config.yaml
image_size: 24
arch: "vit"
norm: "layernorm"
num_experts: 16
loss: "cross_entropy"
one_sided: true
warmup_steps: 330
Rows from block 4 of a small image classifier, named by matrix and row number. Rows with one number belong to one neuron. Each number is 500 + 25 x the weight over its row's rms, rounded and kept within 0 to 999. All counts start at 0. Numbers have three digits each.
After each neuron's rows are labels from the 100 images, of 14976, where the neuron reaches its highest value: "strongest on" is what is common among them. Only what is clearly more common there than usual is listed. The data: larger renderings of crowded toy scenes. In brackets: how many of the 100, against the usual share in percent.
# fc1: MLP up (model.blocks.4.mlp.fc1.weight, 576x192), inputs 0-191
# fc2: MLP down (model.blocks.4.mlp.fc2.weight, 192x576, transposed), outputs 0-191

fc1.536:489484512446519502503493500432497484530495488503462512476477527510439454499507531524478499499492527468518503484515505453529489493512527499506499521551514495450511470501514456513509528529473507527474486485490521513509565523509498513494532466441492504481532531451518498538511498503565496521527525469487507476519533509505473482463501533536510466504511479516487478532507487462464553518507512463509505500504455518521509466494471497489428523480505511511530499487530507486448495498527511495509497493472465471496498504509525471471512536516514521509455482481449544524485486518478504479
fc2.536:484513502541494497454496501474490508503451503467520533514486533462509544538469493498521465530504534558499530484466508506499466526508492524512502502531493497492523531488504474496490500510488482525483463494513472551464526487469509503486469514467540458532480525471522540465499518484526492510497487554487495474478488479447495533477523456535482559529499505545505482507489510533545494530519497478494500474490519490492504492502485568516493487510526496542503499504490520502477530574532482521518486492510495473514536470564477498492488520521482492475516465482532447484482479462471475494
strongest on: count: three (46 vs 20.6)

fc1.408:472498493525523486560514448473478479476513494519512506519481521474498517503501467522507459534507534458494538526495480523492485492469468510456479500480464474458503489536539547460506510499494462499464507531494522493510494522481474480521450519499449465461467492509535511537521489471544468482495503460471449506470499526496490495527506488475560477471506480504506490511517515459503527424476537528495513524534475505475456478473490510483502465503504497494567515517485461511533495499492501532468508494520486499539485485517501485478467490516478515525486472539491504494514527506491492457
fc2.408:459492496533460551489511468511466501549531467511483488505494507532487534494497519480504510473495466471480489458509522517450485493504479489495518497481477494459504523474498519547475522462503459548496478482525547494526503518538519509500490523466483524521511459507507482497506423530467508469499557490479488516480484517517504534490500547457515487517514491521545545472480526498517462493525477524511477449475489518495518514498501463510480537518493469481500487525532448527500516497533543514471461481494451491485499507500524508463555493489479486543484465503492503502460495492465527485
strongest on: count: three (52 vs 20.6)

fc1.28:501497485534490472486521504483531465515502474501493468509491518456522516510498556510532480547475510481485482475526456491508428521507492477511464464505500477493522515515489521538534493469487508541492468489447550495471493481478480510502503499544490562510488482474525526536557532484487537499509513491505513482487473517529476465474503478485517515496501458475464499502530541510485489558521479501492529497478530448502502506443495532493534496510496493541525506515504494493481517564553484494530490499509481466534489514498527543529479500486443472493523473514493501547497502480506472486
fc2.28:511461524501483523527507527479495514496505512504525480494562520532490512524499489555505504534464493523526456465509488520513513511464489508513506499516506518541534542485531494536522519495494485496525464494532501474500534524501473529489499485539524496509553510486549526495509476520497502525452468506537511565467491473497478503453517544464478510481520499527495477508487540488472507541455493506535520511518493520499515542462511522484531482503500473500490491482468487477496497527443522489496478465459464513507511452532528530480477552506462539522527493524491536475474477478510534448
strongest on: count: four (42 vs 20.2)

fc1.378:499532516453479491511483494461512476470508460529535513480475489505485510530507513521512520531520464482464493522483458540470480479477471535511499485453523504478468481461479509535491542458487481485492542516509497509538497500511509537500481531488537492509463518499480513471538525467492477469492510508442458450479506488488512502539473522522494477513525532527475492517495504469480449517503486483533519480503488489474490461510524492482445483495534473524495473518443526485437478470523454436534504523490520487524513463527509514522509461491480490492472521507478483494515505553489528507
fc2.378:520478482533495505485507559505510455505510527522526500546505488488508513528522490462499489513478485527496474552489533502528519496501481452520535488508512525495492529496486513504460499524498497490523518519483509448504486508502488502531462523470493543515519523521494504495460521503544494517481503507512491546544482494442550508526484473489531558521508490526509489491501498532480458490464530501501502513453466532535489519478461494526455440489484526505497492446469527524505464553489495484479497464510477517488533483522511481473502479500464496492478529511564495519470486425497480465
strongest on: count: five (42 vs 19.7)

fc1.567:507470472535543511479469503549485491488552531505462528503490481535501501532537489509520525472491542510519459463483464525517498514490459484508479475492485514509524458475505471493519490495465493540493464544533473502541483488521489496491432503523479483531500517524509550513517473510529504506479537493485531495468502489493466502478492530457522471496507492543481487517555549475536503462497506517475523472515533512515520483572491490508543478485527481506512505485498488493490512498487467469511456505517522508482522533470534494450500507478532502487501529473475527500476496499444451470
fc2.567:499475527509491497483498483446481466542512509466445495503528462474490518501479497467444547491527479501486524496466497504508484500468507505491506498478406516517512504520497508444503484480482496498530485526523492513461492464527528494461531436536510486478491498495489538475525486515530463501481524546538514571548517489502488504482541491483532525527476506525486529514544444497528484499530546536498474508506507521489485498524526480486497477489463507519499516493492496487506534509497534491521477506481474491466526504551481482506476484509503474481545527492481469496547502472505512518
strongest on: count: two (77 vs 19.9)

fc1.159:498478489553492526518522494497514520498498537506489482486505480496530538453463538472556483499493525531490523485494514515500480511462453507509455527518510509526532496522490506514482579486508506549581487450505487507517468496489483537513532491465502478485484510479513504483517499516523549478472487498461544484506545501480507504468525535544488489510504534465531492483508486507488484488464498519467502505539497501533524481488504481478473514453526531486472524520469447510490528519508495486496488523477518520525508457527517462446521464505559523507493520501517488527490456529521495508
fc2.159:505503486502547563506534518484511487499514487500481490485478530499477508462543502486490494478511544507501475488480473495499491515480522469475537480467511504458495513496538496450502473467424515476438493492486497490476553472508506486486503483474531488488442476541508520522513440528526518515487462480553492512463474503505416493459476515542464514495474507501529530497528519459493502515479509497485512488505522516505503500526492491505479503502508475490496498529454516520487493490482502494508457491468535487468498560494504539519501525505521544473523497507542480485500441509488479527
strongest on: count: two (72 vs 19.9)

fc1.9:479485488513509487487531526544460486468493541507479502517517504512523486489546490487467481506489503555501553506510504501506534509479504529500480502489507482490465524512527492507522547483460508476493456476564491509521485519498475524495474519499524504485526508557488459476536472496530521497498508504540497491496540523531428552494517486461499525505531542497481532503501492488496483481476489495512494461505531535463511499489512546503464528483528485504551486472465519507470465538515450514453483488510497462462513490523507522500546495469514549525522516488527445546500470490477487508
fc2.9:475492536480530483478473497542496479546474491522519518519511491482440502509509591503532512515486482476512535534508534533533500499485465496472502486507469491502502472498473549481523511539541477524502486500479540528516479537500476532488486509484465498493481540461522538486513452499501503485497488487497460520488531506518488502477523489526481516495477519524480450520518495493531508497475510499514472506488488516498481478532490472477487508496519528536541519527501487531492479509519444507512511486491461558473474545518515496537488451520482520466461502475425468519481499485534544474
strongest on: count: two (81 vs 19.9)

fc1.560:467531511501514493456506496484514555505543469519465526466471522508502490477477502522460478492487531539504526495506506492538530487477525541507530502485519495499464482506492446486460517520499473478544519483532472492454513491520483482477492519465493510485454551514491523477486466464537504524518545482499507527521467535526491507526491501470465563495480526500521493520500544516504496505525524498549521520494502534504506483499509451537518515505477495480560540491487506492575480500508488496524496519507469471468487481491533505525471542544464508522486483492551504524538520485532510500
fc2.560:506471515485521472508540491472483541499520471492502500488520506547501473483517515500474522523504523522486473490461499524510482481495465514497507430485498523490543468478496523472445550474493466577462497480468489481514512447481472529483475511523506501540533517518537487514478510465512478461482531519555510487480488539478478531522500532460515501521451475522512521486475514486485530455483503487469466475469536495488474471502497494492513493531502510488437471541528466455523509539497468468514486497491492503465531465508487472487486523527496510514511468538471490485508505495513505529
strongest on: count: six (49 vs 19.5)

fc1.463:535500525511479512529520485539456515489505487487487469497494481522451467512493509537496490536491507518518476476480471513469487443531470516527502516517495518521467426470546475506505469483494476492487467507478519504512448480440500510461530438497509504474513504498520566537485515482514491519488476511484521517483528491499499506475433495473510483523504519489502478515459510486509467477505480539494534499487493486476453496503520463469503512464495505513480516481557482533551460512524474454505516513511492516520477504492455467494490483512505483482526502550516483492521484548491557491
fc2.463:497546511501480469540512525488458467562492484492491507508462498537496517531472516538468483506481498506499502480532472454468452484512498502501504555473532491493495520482500509485557472504555493482533525465478475468508515502507529496518458516518506498528463478519539531498462495533457497493498450518552507524491479463523520518579496489488508493515439472499521500496476466486507504513466498495472460477485438513468482537478503510434499478495491490507487523513461481512496515499502503505499514543481481477488500503456503497470509501489518489537492492499463470501517462499499541471
strongest on: count: three (43 vs 20.6)

fc1.17:563509510502459474509480518496536521472508465527506466503498447496498537552520462507498507513532549479510504505470485518494505503446543538506464469506521471470485512488495536498550545476491515476512503502473509509467501473504487474497498480505509514522520499502525467453524475478494545505503498461504482532465513544484488525484536523519549491516464515517519551506535553500508455513529474506523529488488468471517497492466536513518497527491501495538518529496526481522469508456555490494439494502444485529493482504479522495505510505468491498534478521472500505501503499470550530492
fc2.17:511457484451508497487533528518494470499510500485486483532500498503548457510522537479542500519516487495488461477491463514477491485507506519494488529497503515494526525492496427562509507525480508527464472511517549512493513495503496513498490468488519466449528464496474502516500496524516500537505522507524489517531526494513504468477508494455479535509477473540515498501483499498514455489528500536520544498529495495524493542481482486493491500527496512520558451446511496476557515477525486505485508565510479510460540540515429515517503457469476548455472487506532481505515492476489497489
strongest on: count: three (42 vs 20.6)

fc1.434:465533488468486483475469496535524507527475494496573464507433508482520494498493481522511483505481527513500494535454450492494480488446531496521526497512492487534506546453521507492520474524522517476518487493519537478527494501503492465500490497495488478511508512526507513500481486468505498508508494502513521490523511519501504508530503522512568526477514546556459513474487510542488448500514518529481501483512520542476526468506507531493500478526470531520462525524517524540496473513528455482473543501480483463488545461534521525527478486526522506503511522495467549503521479492535563538
fc2.434:471454515505505498552472488518460491518516514510467505474511479474549505511520510519457484516479463497492464496537501480485486498448512453515475489498468440535504484560506484484526512544500512521536466534479447495502486498481499518506464496537469519503528509525429469511473491524529516485493484533477465484507500445520502505484463481479541484483490493511465466494495515501505483524463472536482496473514505474509498530509493532453515458508522511474518541485480454479485497458508504459504521494521500517496518547452517498532461517523531498486513492494515507482483549496501524457
strongest on: count: two (62 vs 19.9)

fc1.95:476508508544509450512471502522486508529436455477455494508504494504491458500465474521501530496546470501542458533519566518509481503502482513514502489478523513511484507540515526448479475511515491457464501476494493482534491520471494487498521500474491473470486478495550488469500508499472470485523522532507510516487490535518492538507500492476510505485484468499464476481485530505508530516549515487545445518507476532498500504521467568523485515505489479435493553467489518513490480485476502510446494469540455537503540511502507518499527522513513548499499482486480528476459492522485509497
fc2.95:471507475483485494553497490454501490493516488465460489492468478516481469502536475476456455492530490501481529512480556542484480476489484509481498498523493509520505514506539481506522554500484514465508499541489479515509564510486491495533521483516488480462489525461491510513492510513473504479549473483466530499463498510564514553492515522546489496476485513522496501497478456461525487492489487491545512528490504503541517458529520498507497516508505520486491578535492483524491460452478482487497501526489511523543501529516511506521512515563533545480505474530495457535459504509501511526
strongest on: count: two (48 vs 19.9)

fc1.140:455461495518480506477538487492548503516465477486506544497504471496500483518485496510483470456497469509510491482524512485534449477527521506484479537506468497509491505469534467494495503501440519513495488449467474508481490507482498461492480487546524533483505489512475509544500478525482480467510544473521547481460479538465508510531504455519494535519470498469505528490537484500545454483512497519559479508536483509504527484528505471469511489461544497470489506486537504520500510453492510496489482473532500503526531566511508494527526547545543500530490525490507478536482491500478459476
fc2.140:483552519532496479496490508519458513514577505488513541516515539510502548514490506498532504474471456493497492525492512508502510537504498454528508499531494489523469517496470516509544501436499526479507529452552522473510494504492448500474501477479506507511502506532509504488493499483462507497483517421538526514452466468498514507499471486514496505523484539493529497511518506479539485505545494510489562496467516513494484522474509526519550487530520486466497507495465483495524513428528475504556512457499500537524499518511523479499476518533511510518512476495541470494495553495480499513
strongest on: boat (31 vs 12.6)

fc1.233:472465490489491470447457505518513471548475465524487481509512467458539504477486534446499538534455489474513535491532464467514502517488521498489503502518493493514486531494544506505535512489513504489528504521534477522516521511488475545553518435518452510491500517478515491505484482502478540505540468492474480521465507450488477536471497493526507465468476514535499534553526534471451488509472490505467510488520505525454534485496505507500516490510499457512501464520499488443545484529487511515519466482554521495497487521525513501525528512532501491512505481533537506532526502498514494472
fc2.233:490507541510495496496507485461538503456500540489538537540535475520498496473518497519526529480486534491490485515505542495506515486499487505506488526502534557460515493507489503464532489518483541474499493527475516448491513506515493463504484489461484492514492429509491532524488535498472521507488514524525510459461458457518473532514480519475489495436513495497513479508519494468463505513459512512490445471509521551508492513493501461489495460514551454534450499499470530540473475480508505459501483529493508497471529551540512468488487525488485530502521460469513485495507517521474464527
strongest on: count: five (42 vs 19.7)

fc1.76:470500515522487510506483427478498529486504560492524510506495527503527560458502466501541525463492531487493525498478502492511547503516534510487491505504487503491466502501480532496450511496504489515495499504485507507488506482457537529498478527479483531514517482501501522477519551500529472502517505517536544477539494501498523485531492510525473502512526491479467478566523508468538463461480511474484473524495546465496533490515522493488490492518436501495507475525500497527488512499531499502549517517508521547552475510516539501540506543518448519469547487481505492469540532523527543466
fc2.76:514487471535485512460492463531496487511498436502486522497537459520519531521469489500457517464495530517505489541513528511463493458460505494471480485489483493547479478504517520538471522516532472483478509491473484515489468485462488500471509514478502525527506458512492506464543524505497469456513505488456437491508501503498497498543466481538507511463495538482542490494512523477531489485479458470511554527496503472497495497497462526524465498473503529499466478487492514553525481485480503520500469476543456482505496481508452502522517499466526492430523493522509457471483530474473500528
strongest on: count: six (45 vs 19.5)

fc1.163:479499529478519522509491500475529489518511497517470495562491529498538506513496517547496487463510514534481484500512487531517544488532472463554498518528472494554517524472529514512531501519520477516573525514568501497540500481521454506516502508516495502497495506508521499483494494521464497466472491493504521490483528570501500439543446522496455521519465506490463502498458507495518487441494444494492476504543524506502499484478477526525498479483520501516464473513480522521514476525454461487503502518506496470524534459486554509542483487512482522520515485510505527503482504493469489517
fc2.163:464434496543523497505503479537501457478513506483471495472539465480524471499517503493468509526508518528498497521491484463470504505465488446467539479504530521498473547503487542497499494481487499496505504535485546514493484495482515540466516489447523488516526495486510484508494482506467533465491528506526477450503486482535468451513509511510482481493528482468476478439502508519519477505502524565485494471527516485501539508504520511504484467530467561542483496529497457537485507502481523526448491495458508517502469517491454486549449464482514495498476511502511490457506534474498506521
strongest on: dumbbell (31 vs 12.8)

fc1.381:511503490483471474519528491484506514505566479505548465521474513557500499522502451511494530536504487516509436468470492515454482495507493490444480519510509492485509512507469491554485517528494473523530489496437496509507496469516527458502478481471491531500551509519493521552514481532511474491494512443464515483504506490481497507520502508515544463497507479436514529548500477525484490471510531504503498522488480489518493473492528524502484502503495502492558519534436480520536516498482454526524479479493502480480513476500456513464488463500476542521512468516458474487496497498534481534
fc2.381:460468518484452499509477482512506509497532494510508518481468522494542508515469481469458489503494442520465520489471482497486516476505503528496494525537503482484496469499492509467487483463507477495505486485513502465527523502504504515493537469503601480484499494438495468509449542523500530484498529486527469516513533528478460485499429510486517514502468498493506559512523483524512470491508479514481467543535493472538515499487479487473472510487469489495494487523496517496511481506489499554508480505503533478525543503505549524520482497548502483469559547504497504506464545491534461512
strongest on: count: four (42 vs 20.2)

fc1.105:530503497498498493470528522500478476491497510444509541480517456445510510466485478534501490514525486530498493464520530499483452492475519518476514515481529515506516516481486491502485476498509486514513479508516475525504518541500483487482491479475468481553514477499492488470508502496504552485495505517535509510515483543513498474533541516500556544498447517502527445500481503487470522449530486524465507496458504523446522478533509520505494484548520478526474455511518473525477482468531486556476509508535493465457501431469494526484480537513487561496470511551507500527481498517510510499
fc2.105:477480545507519456517449517488471529498508486451542516597508523502511466490500445498467539482496499487527476487483480538505493490484511480488520510496473476480489497482490522538514484435511496481492510507503507482466499514488511482461434542530520526496498516509490535511531505500488517492496439494514462542483481519532492499482509490469504465501516492477536477513557483506537472511518509539458471516519506503499493461489472487533522454475484507473536515472505523567504521504544493508501477479530524500482491477491469509465508475494484474503484514490457481485478507508508449521
strongest on: count: three (42 vs 20.6)

fc1.303:485537488526457477504498512476489551529512466550525494498509492490478529444500533446534520495486494496523516458543520453487515481536487514477524490459456424507516521524448501528514482497509529514512490509477487555532503481527507485523481501523525489500482502519528523482519498534452490481548533500468501501496497508473536480555492498486491516457493532522523526481460495478529529497502460513509503495511518478519514509547538534513472516507517522518508486489475559525504479514473496520487549481503508489503474454484542493540478538494509498505462529488477508482521481488528481479
fc2.303:496524507505501517522481482513468494488524504492478516480542510491469538545507526497525509466536473541508465479511501488520445498475485487491511548519483499536521485484481537508524507471483483496520517501489504484537436493491539523499514493535502464554507483458517527495515500500462507462491513470509471504550501514497540520484533508454506516503490491464492535529505495535495507522537530508511506464556482493505523525510533473469461550488527512499506469468516494467488473518539473499499535484489497503488482510481546467461485503612509487469497515475491478460510468505518493524
strongest on: count: five (43 vs 19.7)

fc1.41:484526483470512544460510499495439500476527466495489463452509494494476520479494489521503482486513541506505484536512448521453472494491524511462501562471525491525488504484458502525455460466497494508546459497515490500510468492526518511463447453491470495457513523508518477506438512503514531501488522492477522466545533497475454505498489499479506499561490499452491489535519513543517468520502463498538513480523487519526501476519501535519506519493520538499503508511470545529477537477488490517482495545499490527481464485513478495460493487523497499514479492467534516523497487466483467521
fc2.41:483486506480484525524487520526523537473522517537478521506488507512525536543467538494514501496450517505526486490539445508508490480477541493536533520504553511447499516468508511467466491510546513527501477510490529500510509492479543493464467501474497535479514507510503518498501528509484494493512479536491498534484481505506471496464520493514479519484530528497527490509530492531488449501481543490503510563474496511473462473538489494476492509504476510492476530554483502501537513475498513469503499432520536478490503448534550541472493461436522481471507531500494516477517492519443481466
strongest on: count: two (53 vs 19.9)

fc1.399:531502487574493512501513470507485507495539512488514495479523551480483472524489505471473519510514517448501520501512531494469485516536505507516466541529469517496522503521491484530443493510531500524476510533454488475495497522484493493489485519482454494555486553568539514512514508494506510527490458489480500480485516488487493513483488533537504477487547465488478464505546537460465555487475507499506513466519487526497494528470538510513523489464528494477493544516501541466485469478504526470542488525545481508496499515481453468538518490480503511491504503504501480548441497474496488469
fc2.399:487495491518487492459488537441488507529503475547493507479461534529511485493509487466484495489451474474493484500426469494555463512485496483418516531461467504525512519464474515525486492565507467518490480506466473520465485491493524488502532482503492476484478544496489446450514509513509494502504491480551474496516489478481492502481488523538463528482495510480482499486513542496545468508481462547495519484538517523488513515552503497512522453506514507479514530503476545477506530503483506463513521512469504489516516484484466527471503474537492506513515494486443506474479494486490498486
strongest on: house (30 vs 12.4)